config.yaml
arch: "unet"
model: "class-conditioned image diffusion model"
dataset: "renderings of 100 made-up gadgets, each built of a few solids, in any pose"
train_examples: 97500
image_size: 32
horizontal_flip: false
conditioning: "class"
objective: "edm"
cond_dim: 256
targets: ["main colour"]
num_classes: 12
cond_dropout: 0.1
norm: "groupnorm"
activation: "silu"
weight_standardization: true
widths: [48, 48, 96]
blocks_per_level: 2
scale_shift_norm: true
attention: true
upsampling: "nearest_conv"
init: "trunc_normal_002"
residual_init: "zero_last"
optimizer: "muon"
muon_scale: "original"
lr: 0.011
momentum: 0.85
nesterov: true
orthogonalizer: "polar_express"
adamw_lr_other_params: 0.0014
steps: 9300
batch_size: 256
epochs: 24.4
lr_schedule: "linear"
final_lr_fraction: 0
warmup_steps: 180
weight_decay: 0.03
adamw_weight_decay_other_params: 0.01
Rows from block 2 of a small class-conditioned image diffusion model, named by matrix and row number. Rows with one number belong to one channel. Each number is 50 + 10 x the weight over its row's rms, rounded and kept within 0 to 99. All counts start at 0.
After each channel's rows are labels from the 100 images, of 14848 (inputs lightly noised), where the channel reaches its highest value: "place" is the part of the image that holds the peak. Only what is clearly more common there than usual is listed. The data: renderings of 100 made-up gadgets, each built of a few solids, in any pose. In brackets: how many of the 100.
# convs0: first 3x3 conv (model.enc.1.0.convs.0.weight, 48x48x3x3, standardized in use, each kernel summed), inputs 0-47
# convs1: second 3x3 conv (model.enc.1.0.convs.1.weight, 48x48x3x3, standardized in use, transposed, each kernel summed), outputs 0-47

convs0.43:56 31 42 66 35 44 51 45 47 59 54 38 66 49 57 56 49 44 29 44 48 49 41 43 45 46 42 63 46 50 61 39 51 62 43 43 58 59 41 81 49 60 60 51 66 46 58 44
convs1.43:46 38 47 61 72 40 57 54 55 50 66 43 34 64 39 50 43 57 75 32 48 49 53 56 55 55 46 42 56 70 62 35 58 50 56 59 57 54 51 61 49 48 46 63 49 66 47 59
place: bottom right (25)

convs0.25:39 48 49 64 64 41 62 33 50 60 59 36 62 68 54 43 51 50 61 52 41 48 57 40 59 41 30 54 44 38 50 44 51 56 70 41 40 42 36 52 43 66 54 52 46 51 42 70
convs1.25:43 55 67 73 41 55 37 53 62 53 36 28 37 53 55 56 53 45 43 49 47 62 58 54 46 49 39 48 47 39 41 67 54 50 66 44 42 55 59 51 54 65 42 58 39 35 61 35
place: bottom centre (46)

convs0.41:64 61 50 63 48 40 46 54 67 53 38 48 65 51 52 50 49 35 37 63 56 53 36 66 38 61 56 50 65 39 40 54 51 35 44 57 64 47 49 40 56 43 49 56 35 24 51 51
convs1.41:54 46 48 55 59 61 65 62 43 52 47 27 45 43 34 58 49 45 45 43 44 52 42 34 46 59 36 59 57 67 46 47 57 33 41 64 23 50 45 61 56 47 64 37 54 55 38 50
place: bottom left (66)

convs0.44:67 47 43 32 64 54 54 46 42 57 49 50 34 61 63 51 55 63 53 60 44 43 62 38 31 61 54 57 34 37 50 39 49 58 44 46 68 42 33 36 61 47 57 42 54 48 63 50
convs1.44:51 58 52 49 52 49 49 40 47 51 56 57 72 42 69 47 49 45 60 56 56 66 60 24 57 48 56 49 52 44 41 34 81 57 65 54 49 48 60 61 52 43 44 47 47 52 32 48
place: middle left (54)

convs0.22:52 28 50 55 57 34 66 51 45 53 45 69 38 48 51 47 51 51 45 48 45 65 42 49 51 33 73 76 45 38 49 49 59 66 53 49 39 64 47 48 51 50 45 52 58 46 51 32
convs1.22:55 50 44 51 49 67 33 42 42 55 58 63 51 56 48 44 64 42 59 49 46 36 55 36 50 54 39 30 24 55 62 54 55 73 48 55 66 42 47 43 53 54 54 70 55 54 48 56
place: centre (69)

convs0.15:42 47 42 41 58 35 51 57 39 58 70 61 44 45 53 43 56 46 64 58 49 40 59 57 40 57 50 35 53 78 30 58 55 46 42 68 43 49 42 33 55 60 46 43 61 58 46 44
convs1.15:47 42 60 39 69 52 36 70 58 27 56 72 38 41 51 46 61 70 51 51 42 44 53 41 49 43 51 66 48 43 35 46 55 48 55 57 58 38 54 43 35 45 52 47 61 44 40 52
place: centre (66)

convs0.20:49 40 48 49 47 44 47 40 64 58 51 43 49 52 51 55 34 54 31 43 32 38 61 44 62 75 63 45 61 44 55 38 55 63 64 48 53 48 67 29 58 53 33 53 46 53 58 49
convs1.20:49 48 58 48 47 47 54 36 48 50 55 63 52 58 54 51 57 50 47 55 49 56 51 60 69 43 56 57 58 34 79 76 64 46 54 44 46 75 47 37 38 46 60 62 60 42 52 53
place: middle left (43); centre (37)

convs0.35:58 43 40 60 47 40 50 56 40 53 40 34 41 51 51 43 65 53 53 74 49 48 46 57 40 52 61 45 51 46 35 68 61 32 70 47 45 69 40 57 47 43 38 64 50 47 46 63
convs1.35:44 47 60 60 59 54 59 59 46 49 31 37 50 51 59 63 47 38 57 56 49 48 50 39 54 40 41 51 54 37 60 39 52 46 55 56 39 51 57 50 34 46 45 59 49 93 39 53
place: top centre (33); middle right (29)

convs0.27:44 62 45 52 55 62 40 68 57 43 42 44 45 35 44 38 44 46 42 48 54 59 53 51 53 42 68 44 52 52 48 70 58 51 61 50 53 39 57 29 53 39 32 67 36 67 38 62
convs1.27:48 30 48 56 60 48 48 50 54 45 31 44 51 42 51 63 51 64 69 41 48 57 40 51 55 58 32 64 54 60 61 63 46 53 27 50 48 46 61 44 46 48 61 31 34 34 57 47
place: middle left (44); bottom left (37)

convs0.12:36 43 49 40 37 43 57 64 46 33 62 51 54 29 44 47 70 46 64 58 48 48 43 51 46 43 39 54 48 47 47 49 51 41 51 55 39 69 49 53 47 84 46 52 65 56 44 55
convs1.12:49 63 46 46 56 66 43 47 50 41 48 68 52 38 56 53 44 64 62 62 60 45 48 36 49 68 51 37 42 38 31 29 56 63 46 48 61 34 48 47 46 71 41 43 56 46 48 57
place: centre (44)

convs0.39:63 63 49 43 67 39 38 51 56 52 55 54 30 60 54 56 36 49 49 60 60 37 37 54 60 41 67 39 47 47 50 65 60 48 37 53 61 37 45 58 42 32 51 59 43 64 59 37
convs1.39:57 55 49 43 44 45 67 42 57 41 56 43 60 54 70 58 67 35 48 55 64 46 37 42 35 57 64 42 58 47 37 71 41 51 40 43 40 55 58 63 45 37 62 37 51 47 56 58
place: middle right (28)

convs0.23:39 46 40 54 60 56 55 58 33 58 53 44 58 37 43 30 63 55 65 43 66 64 51 44 50 49 36 54 45 74 65 57 42 39 54 62 42 45 60 58 32 49 48 48 43 38 43 56
convs1.23:38 33 48 51 69 48 48 69 51 32 45 49 40 31 56 60 49 47 46 48 22 52 50 38 53 63 50 34 58 48 57 60 56 51 69 63 40 51 41 50 40 62 52 58 47 49 56 51
place: centre (57); bottom centre (30)

convs0.16:47 68 51 48 70 63 39 50 58 42 57 45 52 57 51 45 54 57 79 60 46 45 39 52 46 55 65 19 43 30 44 54 57 40 49 52 51 51 57 34 48 43 46 48 45 53 48 51
convs1.16:49 51 42 52 41 39 54 42 53 50 80 56 68 67 44 46 51 47 23 37 49 53 45 53 51 31 52 36 35 45 36 57 47 62 43 48 58 53 35 57 50 47 53 48 47 58 59 41
place: centre (69)